Rows from block 5 of a small self-supervised image encoder, named by matrix and row number. Rows with one number belong to one neuron. Each number is 128 + 24 x the weight over its row's rms, rounded and kept within 0 to 255. All counts start at 0. Numbers have three digits each.
After each neuron's rows are labels from the 100 images, of 14848, where the neuron reaches its highest value: "place" is the part of the image that holds the peak. Only what is clearly more common there than usual is listed. The data: rendered rooms with furniture. In brackets: how many of the 100.
# fc1: MLP up (model.blocks.5.mlp.fc1.weight, 1024x256), inputs 172-255
# fc2: MLP down (model.blocks.5.mlp.fc2.weight, 256x1024, transposed), outputs 172-255

fc1.302:132121151164138139118162095108146164169160108089094125126157111128144127102082124078136158140114112123119111124098107137145141099088144092152130151106152124130135122118142136166101122115167115157143106187108138116146100145109126163137125106115138119127
fc2.302:141109104100142142120084191114131105146139131144134127157111110088093105125140153144147109142131146180150097152169116139150137149124120118105152111155169085159106126122112060148163130117130114131151124131122114124077150121167146112165099155132142128130
place: top centre (40); top left (38)

fc1.378:110119119130136109091119155105119105091104168163140129124120114145149101145122112161144117142136176130151118168138108132174152130135119116129156159110118115114136093149097098127101132106091139134167158131165153131104120158142105108152138130131107155147
fc2.378:135132105099173109093089188108144128115164114136159145134118100142134100124168139136112114117135159117170134170123117119138123122099111133107130119103124160088165134141112098112145138117094094119166086074147164161130171135153128159055136168114124150145
place: top right (32)

fc1.617:136110110133127133120107123094108117132121162102095109133181110123117151129130131154122139104143127099145124125157142097095133138091105138088163131116149135117111139129193102137123146134170133120128119161135135130104111156148162141169128163118102102123
fc2.617:107145146105111132145149076144168144142101101139172127109100134178100130146126158091108110124130137162112122135119119131120079155146127110155101124133147142105095143106129120083135142121120180101132125112139107130169117114143065092095109102147100162144
place: middle right (34)

fc1.31:135135101129142088125121133139091113108116133147105149199139102177135122101129077158126114120110184147108099134099129102150146140156101076137153133127158137107180132110142103141097120126098155136175141133152139105136133135119098126136154135120068148157
fc2.31:069112138155152147129133128149102150084143117127137121111138169053101137131127128126101176109172110116103122152135099171081126113134129162134140122112102099161122137169180122144110131087118144103083143117118144114139095107097114148157100066097134103133
place: top right (58); top left (39)

fc1.132:117156139146086106082090153146083109148126117137100136124104110156137107154061122121132132141146141148124097135115184135120152093130135137113123159051135133105147119125111110121157116081135096131120140112138137084122154190097088119117159136157127127173
fc2.132:156146175172149113130129114126125122164105162125111160164131112137155139111176101171150112119154109149110108152112146113157095136108102130163117120106089147133135097104122118181138173087181151138148175165136158111129123128138124084123147115088132078135
place: middle right (32)

fc1.347:125101154119114088101091173142117073093149105178122101107116125132122155110133127148156072160187111138132100113140107129089159126111124140113118148103118123124119124130119125141132114081104094143122135117139147125120164129171106122160112147143146129154
fc2.347:163111106095106100120096131159132087087122127152123118133090165118109162167157172094123137103143137150172137124172131096121107107128100145104107144134118161110186103142127142086112158130084142135114130120146155190121139128170118183110135167180109158134
place: top right (33)

fc1.359:112147107141124108078123115112105119104111179115095142172151108180189110147110069138121163132106187134147145154093123108148156154111111106097174140128137139099120094139164121125127129093119106115133171140158130105134102175105103112150171135108081141147
fc2.359:113150110160201156143130163108134145061129148092122145126147116141174121114152113116119097131125138152182103142147133135086108114099140122133137091094089104124164141105097122126118182160180133132145120137141180143126133072173104114085147127087175112135
place: middle left (39); middle right (32)

fc1.315:164141129112121117123113140106119137117134100106115148156148095110070082129109102135113117141128110114124078130105076184119174084172088117098111145072157097139134115082144119126198122119107081141119059145112137121125155124151122104132099154139127135134
fc2.315:158141086110112096115146169145104140090124136122112123118129132108162143126094142148136151136107160142161115101133148119121150136123172115119129166123127086107181154130113151133135100182127099141144100120129153147106162114152169156124134172130129129105
place: top centre (28)

fc1.15:119156072120106145099097141098082124098087187116095142167153132159156095157108086125138161124121183135139109173093125119170175142126110102099144134119172124116129085140132108104158116086110136105134146132179144092140090143113105103143177121125058145132
fc2.15:080106110140162149151139132133157173084145120091138117077121151158159182089134149073112120129139123128171149110172150138082083123108169124158149108135130145129137188116115143133101152182184167130147126129120141121145128086155113120076140099108171084135
place: middle right (33); middle left (33)

fc1.724:103126112127113119059094152089135151125132201133126123177158120127149096158121063132124162093114152106129139168137132157138144157094089109081169126144141120105135078166152110092137131089078139095154148095158127110112105150144105109139131131149079155100
fc2.724:075118101167195203149150175108124160078147127072128140091127108144143136122098133092104102111149127126155111136145120153060124113086156128122151117078132117152111136117127135094140158164138118110114088123111157143121127106165105105105116090112163127119
place: middle left (33)

fc1.750:150075130134148165134105122092093156117124116085122103163142158082142091156082107113151118091122094154122149108097157177175135156151136095124141180128137156097160104115085105146141151080124119119165113159104117089119143102152146097154109114103108126113
fc2.750:166120129104131091086093129115080085135136136111087147165146130127126109108141124132144126101157177101112065098115120103112164089144166113092084169134113168126092111088151101096120126075115079106119094146089147132121114143097123153122092138116131134123
place: top centre (70)

fc1.623:080135135122125121128115120110093111110143145086109150121144157105129098150085119119154156153128110109154125146152168162108144087131152147089156129108115118094110129151158115112103098091068082111099147109097148141143127157089133116134123124118125160132
fc2.623:159124159159093108124134094127112101198108165167104126153107154136122108139121146153137146145116116130075157116107124099188123158148099107141133158143129156140101107146137095162126113088069118112120153127150066142139089162113137154145113132148089130107
place: middle left (26)

fc1.402:141117097095089124095116163110148185139101108157132142148115128107109131093137112099119090106171118114108127107111094138126130146172113109128119140125167123143103136126104143113156130104155150117139050137138103089137141087152114089128096137162097106129
fc2.402:142154123143146156158139135118090094106140157094127142070150127111126131138147123150133137134103146141146118146130157114141147125117145128115160121136089119114116108173145114136128104123045089131109164120131165162135112153111162168144135151085120188154
place: middle right (31)

fc1.681:112118109131153157117115146121164208112118197129139139158117109118173103141112106103129189113103128108125132169127146118147126110081110112128134136150165102161152109144108114115123138133119172120167144121146138082090076125114149136119133129175098096093
fc2.681:171103121152112131122129125144119088125153118140114135183111141104115135130125150146133174107142134131119098123106082140163175143128089086108121175137175107165136142110144072171148096105091121126115149115127103148118153140124115154140077127143100112092
place: top right (47); top left (39)

fc1.355:136160119107131086115130139107114120089144115160095085171126066161107120102128095130072107097143161152113108105102095114138180127182073069142128157091146137124170111101128140158146124133097106140156093148170147148140146107125095112122134143132094146160
fc2.355:126195123128130103107154122121120129081118136137122118091133099170099111168107142144090126145103160159140130102091124090109144130150111088147137160130131126107093086122097170140124125172068106104140104148175142159112117118134119138114168145087105161180
place: top right (50)

fc1.765:108160083146116137118137129116104143156073186105115122165162124144155105150108077076118156142098187131105129162114148105128136170138107116118156137144159133111151094124112102112109154106123156117129149153153113092122080163095119130144174108129094130136
fc2.765:095121125100166170143118141142142175086150130102131117088127109147131161126121120101088103100145139105159159084146154131107119099104163101117121127124124132140136166108126166134141149150199161136149124129102159103151111141134157132121176105131163082145
place: middle left (33); middle right (25)

fc1.2:129119079121153150116157118137097148099153131152130123131124109101107136140104158162140133154124137153162111130135107112106179135126133104172121180101142118163103091092110109109154114122119165112137097135148139125117096147115138124111143119151150168118
fc2.2:154082118135127177138157129145109126169145164105104151127127128109126132115146148173128156091119142080167164125154107089140125103142151093153140121175126121121062136163139117113092103102116143133156112104119107119134113197134160105133120116124173120075
place: middle left (36); middle right (34)

fc1.397:119123137141108117109119123114126172101101147158112105157130122124093102141145114156130113098126166094180125137179125104122147169121121119144155158119131138106166095131128090117142133120126185085170100112160115164103086117117147132117157123152079141096
fc2.397:072086108137149177157115140113145150129167099098148118082139131168089127120095125122117139118119128103121139148141117144118139147102132140104133131119178136129092167127158127086136099142106128098113117098073114103137131170111110106138123109147130143124
place: top right (47); top left (42)

fc1.516:142122160172154144115117138126128164089136164152118123155150118110146120152125114119134161100128150098159121162129126096152135109086115093153114160133135116153171072136099085145109116119107187125190144124168151126093085132106149157118155127173099109089
fc2.516:128107114189124129127158105129128132153189118109122094206139128129127113135082151155138164130106108110095127121109099166165150127105079121110132185122167108168142112118146111154151109130110129124126135136084112121121132161128137145091087110175127092090
place: top left (47); top right (43)

fc1.430:134130151131048100112132139159124129132080141174146143152091149145121113154139105109109128103117186116118138128121173096132119159123107114156124120130131167125114116123136092120161128097134166133144133099184124087137095168086109106128175132141082115113
fc2.430:085105131143174190160103126134118099066128117095132152074132159115146139151133124102126142098148119153148093155153121168088124121085114156091123067126124112113138130153151137084115143126131142096118145100104168141130111084150104142129114115113140150138
place: middle right (28)

fc1.562:125154119149101102094100126146081090072130148128089160177120134166154117115123077094124126084130142140132111128114135132128143101138101130099170130082133154095135100115186116128164135102105094135120154137142165140135125180151096114106152189156106146146
fc2.562:122143131153141131112098111134120103129115141106114129127098143118159111125147148112116173120144137144184129119148141146099076092097106152098110110089106121112148141107132119118135134112157137119139147109105143128173125113153095104089115174122126136144
place: middle left (48); middle right (33)

fc1.407:130149121105142136109122115111126159094157119134105097164164072131096091130079080128119135139092137117132092136109105136127188103143079098113107154092174083130173117107129148133147127130129117129177099161132172096128115137117118132133151139143134116147
fc2.407:173153082079137151148119123116130106127121127175129145142137101179132110182104125162126090152098136162126126118137144122129135160148123114103122137132133108105125123114097132120136118186130130152175104123138147152097179145189141106106171167141162140160
place: top right (41); top left (36)

fc1.608:162146145151126116137157093086079093140106142136102115158131122148103118124133107153134104127088181120133094129120138110170149148147133062157149143118141142133143123080134077133138115133113152128165151140140103139141111143085144154121160123111087152123
fc2.608:048110106117122111105123123170153187056154104146147135116108172137135157111110122061108169123166108114139147103144148151101100088121120171127136135109125129125156144127129188105109155117154165134124114088130162096139132116132102135098135089153132089139
place: top right (50); top left (42)

fc1.528:105123094132113074120108162154092088095124138149126143124095122137164130141126146157118145127146158173107132134140164100131134153176148146134144133129113157102124119143132106115100113113106142120140166086143131112085147137131116091124160135127099152179
fc2.528:168121111138162170154090139128108107107163090128113136131134086105142136089137131157121143137138143137145093136101109140132154123129136105112075144134136087117091149165127100161126090115104078161117154156134143130144124129166138129167111177107139154150
place: top right (39); top left (32)

fc1.616:131129141135167163126146101121132171142142142104108134171164099121144107114075093142169157158087105069099116139097092166182159101103138119112129130126154092127149148115138128136140092128132089136152119162105137095137111163092140145136122141121133102093
fc2.616:146091108114136121163053164151142125134127135128104133157138134132139148109104106151178113135110118152106095136145146158127140151117116145077150109132168108140177144087151105113145140156150124168138115103074126104116125132188111139121104168146126107120
place: top right (44); top left (41)

fc1.596:122157160161095118097157098107124147137136121081100129139126119109118106105099138075116175136114125110144121124108113149136154089106112094164131162110152095134110107111120153143143113089145112129146109190126143114148061143071121152125137124104119135138
fc2.596:133136105093144118122067209144115112109144130127137154151127104100130109133108103174147126143135141153113080140109114173112150128140118134075143125125149081103155123136127103147148089144131085127144119129120151104072156118162126112167121178127134146129
place: top centre (35)

fc1.17:128144081107147156110112169107126133172117158132118120113157121115141103144138122142121139117135147160142119161149158097095124181101083126133125133114141114130101090125159119107096174139121167109123126135114133130051090110139132119123140100139140146152
fc2.17:119111155106138153116119153153162143139131117109155119113124125142142160108097105125100125105127129084129179142102119115155198115131157077142117131183148133136093139127135117136164101127123129143161112116084103112146122135094157164122113127164100115117
place: top right (40); top left (38)

fc1.284:143152149142055108114132103138098123132114122167108103190122141140087118109130115113135124110140159077152095105148102105150149108090116078162126144095161159129127130075143102135174090091160156129141099132157103124167095143072134121138151143162084132106
fc2.284:128118097115156093126106166141136111098158097085121122096146125123155149094125140149156141148125119174137117123122121156093138121103143157097147127154112110134181138145133161127104148168118066149099117138110151131115143106167117130147098151111163168118
place: top right (44); top left (42)

fc1.543:106113137102129116088081132130149169103131112128123137131157109115127129135121124112137151134189083130131114134141084181089135095158101149100118136117137114103123094155120158127141151123137105122102068135130152142121155105161115098119102150134146119129
fc2.543:083112118129110134121135167158127152128105121146145125117066141161113116099087111100116085111132147094097154108121179110124126133143153140144130154087138158128101172091137120109137103107148148116148136083104087081114134172094100121117153129156107126143
place: middle left (44); middle right (31)

fc1.684:135115161171105136082123141122126141057141157144128120170129106127143097172114092107112147098112171075154128159146108133123143112103114083105155146123156129132154082142144070115194119094118151108175138110160146112109098169094135136145146140164078128084
fc2.684:078117138168147171139121137108132116096159097087132129093117119159104133133122127113100137101139132115138123138116103172090140129107143128098138132095150137118077152124179128090153103128124134089117117100093146124144132122151091090106104100147123150128
place: middle right (30); middle left (30)

fc1.747:143120135140095145091136104139035089103125123099063177158127140138119116134109128113129203090137137141145099105152133134097198111145107131123130148072154127126108102093203105121146097106120113128115124127113132124121118147127114132162117139154092148113
fc2.747:097105124149090075122099103154123099140154147137116103146115153155143144121101098144170171138147102099076131080102126137147127076106113167058117131126126130099152139130146187130141093120115114132150131128071136067145116157119126155135107175185114115119
place: middle left (40); middle right (30)

fc1.89:152128125128133159157145176123091129155113117099062106127146091104099136111095120119143134121124150101172099110111126128131144123102142121142113154112180090168161108128127094124125109117136141147160143143140121084104082128125127129147138136136091144094
fc2.89:114116149132113100092120082100142137113177083142152101146120181131129156117124128117145183143158110131117119088144076126113147121131151191111124104153129098104143151146152142157111105139116121112137107112117131099139158101111143125130110133164122101122
place: top centre (28)

fc1.227:125136140122109097109114124111114157092140111112117130120148107114091077126104105117140131159138116101141107112128079165091186075163119115098142167093147119129106105112130123138192099097091074094110066147119136117133135130106140108137103150137127140117
fc2.227:115131110146087091092163151127093166092125145125104115115114154094157134123082127123138167113128136088133145107136131139125156113138151115134142186100143114109168150149140144124123078135128108106128104113155131121108127126117158151133118155139096111111
place: top right (41)

fc1.325:118101124095076123068086165164143187075131113152126142141114139145105133136110128100110140108165132114129130127100119130103134115146107123118130163100143139115097088113125124108158144105143132124118077115135132122102136142123106106117166152160116090164
fc2.325:141127147146111147129137099108105060158099153131127150082157147099090105155137099175137140130084137127123128144119107108167141134122102150089121095143117114102125139150155128114118120103077101119118166109126142113168114153103110145228119124087127181134
place: top right (40); top left (39)

fc1.51:112154115118149115124128125080106153075118170114089097175178115148114093137103075119125159132095170125142109149123125123139177147142099116109162143123168118106167107112112132101123111120061132104158124132147140116115100121108116127139147145114053177132
fc2.51:103068134104126121122143149139152161132116123161162125070111151080112181100124131100103100090146100068118141117163127125134116140143178114155103133153134148176133183119132116111111115119158147126131108080089113096158134132110150158171107118134145097139
place: top right (46); top left (43)

fc1.509:163109138159106115125162112109109111179086141093107159138130147091108110128121106166174111117102144100139099134115092185124151111160144093123137149109130115128116141079132075115165103092131115110116118134129105131121137155135148117133105102122138117074
fc2.509:130150101099103058111119134138143121109160085165137114149109132164119128131162145110083166109151161178119127118121124107123108127158103110163153149128147140128183108129127137139111149138136171140165091111178156142109145076147117139106141130149106136140
place: top centre (48)

fc1.207:133131141117136097105113124081135154107128139151085090176165079140113099123113072132118114138107122086148119126117079141117175091157081060113126169115169105139140089127100143131137140120115106115164084152161138112139105119146128141131124140130092129137
fc2.207:153177134093127112119135092099169108116120143145134127104129101189118125144123132120124128141089152146144144085113143088124130124137112092114102146157125144082115081128087188123116136183104103091151099146178135160113113117155147130099159166116121160161
place: top right (42); top left (35)

fc1.604:133142103106125095118103150120101106068118147158126131147107153107097073159114112144151108168119148129158088152161139165113173156157142136093164144077127109112115131108132086122149098116091106107124142099121118137097155151137134111139126144104112148125
fc2.604:113109095134112072117112128147095088110159109136091131183093157118112131120095159123112144141148106141093127102096153139153129105186117156148151157125133111121165155138129121156094121117082098159109141116144109118132136158113129187110107158131078127124
place: middle left (30); middle right (27)

fc1.5:154080122165156173135118132146115140075133160109101142141157124143155140137097128121142159143107126144126121128126107110150147107136123100156141154142164101167181119138109116126104143137134170143164150167151149121099122112147147174149143120132131114109
fc2.5:168121099103085058110124109165130122154139135167118108196126128093140137112120166138161160152158130134128149094146133130186138120158104105144145182156149132144169103127117108190138125123125131153118125113151105167119147151136167150093124143135083093116
place: top left (46); top right (36)

fc1.285:179134155162172136136161108101122136130116126095085125135148105135136146107100145122131133145109113115150110097097061128139166107174165054162114160132134090170136131091089143143139138153160110145132075191127125137151121102120139157128101112084134114111
fc2.285:157125125106115090104075159098144095200114116160144130143133084121142119157211117152115138118150179160110120154115129136145120139095109111109129106157110129088122071161121069136125123093130138120146129119153144137097125141155142132158133155141102166142
place: middle left (50); middle right (36)

fc1.57:122154092123110150130118150122108138098118120174143067111138081107122113191103128129109133159122157101149124135117138124124124092158092126120097118125175108115158116140089137099128141154151180180182122123167145132133138182146130140139181136141159104164
fc2.57:128104183136117099105118102138150085173100113101159172146107152151150142089139138135187111121117100114074118145104102163149124117070142135092149130153087142118109103148156133137146143099140096126106119136086114163145113122106113153094071112140122136098
place: top right (37)

fc1.537:098137134126127094127126111083129159098134130156141087180153085133117098129118060122097115120119162093144128135125124133143143120144091090134148139129178090127161119126112135124100135123112182135181134128143154079127114128095127134133155127155091108162
fc2.537:096113159143130088114135095129137125098130123150143096101139173129103144142137116122162143155129138105148122118147142102146127128094133148113099099148126122141133130131159157072101168100075125080079134081110130103186097113099132193142097102120121148138
place: top left (55); top right (45)

fc1.603:126158074129127146115141171111107121151087147117140116144133121079099088150138106162135160140128147159144114164144151133111153155107101136125138139118138099125142090114145120089128137137111154098129128113122093128038124125143152105154126085130152159093
fc2.603:137130157104142122139095155158169133179135097148170129109127120131127144110145131151121119130155132119108171151101118060145144131117150102148097141205090139117074113152112111147166107124127110130140107139108138148150123135130181140135122162169109141143
place: top right (40)

fc1.398:102148148133125100118146097084121143124129164108104107168151119154132107138109079113110154112107149107114120134130135136164144122155122096122172155123165127132179118111118131114110116111112154115164140127112126089124089131075126126129155127139033155140
fc2.398:079104119079148117122145126158139140093150147160129107101127185089119166137102109090124139124141120086156126108166145116129125112104144138126117139135118119165166145096145171079115150104113141102091131082087154121159099137108150177153117111105108132154
place: top right (52); top left (46)

fc1.13:137086122155117112112155126086098119145126163094075166160141099126148109117116102165141123095120131112151116129134106119141153103131149066142209159117171144141151118122188105141140148119148137126162111159147135095103087142100141098175132080112119124124
fc2.13:118114132177103078099171080099132136139109144116136130116132147144140173127137146125129102100123114135128114159136100128122074136102113110169164145126140162143136126111137101117114145151127158134128152154141101132154125125155102121105085108127098107144
place: top centre (41)

fc1.179:128144131152131148133145129146126147153089111144124099152125130131135116125113136125149095167106147151133105175110105155149136128162138087178095160136109055138154125097072098117122142117130145143133131124137119122144103107150094122128118114132117185123
fc2.179:133150105116077113159124103140133143138122152085134130113115138143077155112096151098143148139090139170139110114127167135125104143133110110128162143137189112123135136098163100109124127146097164159139137142150089134105084144151116131116095136144090108152
place: top right (53)

fc1.205:097128115134096108039089152130115151105091166162096141165141124156126096132108080155153124112159151110104109152126128131147145153109116135100129169125127153100110083141159114109152146061122151086139111112170108109117095155133120082139167135147081131112
fc2.205:109146131154183189158163139111131128052138158089139149051137134134142127120148110123122122109099154119177131131143122132114121104098159121102151103088103105106131153158127140125137142137128131106170111120144210159155122111138144151102157114101144119120
place: top right (58); top left (39)

fc1.283:123142163146083060120139123107129115139158106120133108165097126133151121104129124125133134122142131112118106134072082139185157113136149108150117151112113129105136139126122115167189074071134107137154112135149152119137143140069138091102132144157110117115
fc2.283:144100105105148131166083153132153142114120178127086116129160104145085145126125112137137112143120131160121140092173159107100125164127114139089157128157173155163146137089124139100113164152144132109102117099093095123110109116151127126188132133130117143109
place: top centre (25)

fc1.298:103117102124124086083110149116123143116119192077106142203172101155166105133100061163131157131124146139125123162099130157172146144136126118103167139126133124110137097151152119114128110095103110110138140123136129088111121161125105082134143136133077167148
fc2.298:124153100172179116145139162116127162127119162119112126155153099139171123102163105158146077160151116147145121107139121124127129150070130135150169093097058117141125088108107141149143172152158122144105107144143150153126124085180127102116136085085194102122
place: middle left (27); middle right (25)

fc1.166:138123150155105114076149122100120144120116130084092124134153112128118106110095115089126128126115118099150120114104084160118188085126123074131134186074164129144123100105123142140166111096128084104121079169137120124139098131105131155149128135130094143127
fc2.166:149151108101116125111106190131119124109133150110122140121136104104148115128111106165151139108121164123141092114106110166116148114123131081088156155125160104112154111141129128147163097170133090119152097133151148141067126112155165113135139180131131138120
place: top centre (42)

fc1.135:160141138168143132132150106110107088132118156151122129160120122136124109117140106146108089106088176124143125147128149113179141155119130071153157124131120139149131134090143069137132128129099156147179181118136106130124107157099129139138145132113104148132
fc2.135:082108100109099121109125139171145208069122122138130133132095163149137130109090112074139126136156106097140150072133147168103109098135133153117139152093145134113131169105113179123128144135173155126135089090118132108121135119135120132096149109154133081134
place: top right (40); top left (40)

fc1.606:131097098151113136126129153115068107139095189078067140160152131146168100153094086132165143111106168140156135146140131145122160149130131113106156159082154113108124100138140113083102151108112121119128132138114117111116083175146137105137152096141108145111
fc2.606:163118158086105152128142117154137160145106067169140105112103105114112138116113128119103124106141146094097129087107121116141137140153146094157028163146149141162092147112125116150146102110140164121179096139106107109131126151089155143154138119176125121117
place: middle left (44); middle right (41)

fc1.570:069132137148127127100113103129128151156134138090124161111153131162164115118103121093138162155126104134078145161111173138131139068135149145136135136133124119094134110158138149152090144126140117144135156184129154091138095159100114136126157117095142112140
fc2.570:151178138133088100156169087146124141115098114151132111149110127133080132119141131142132096134139139161150124082137139124121134165182179111193136138115114098119153159092103147154131151140177182133143097138181142134105151074124143063121166106111140081109
place: middle right (32)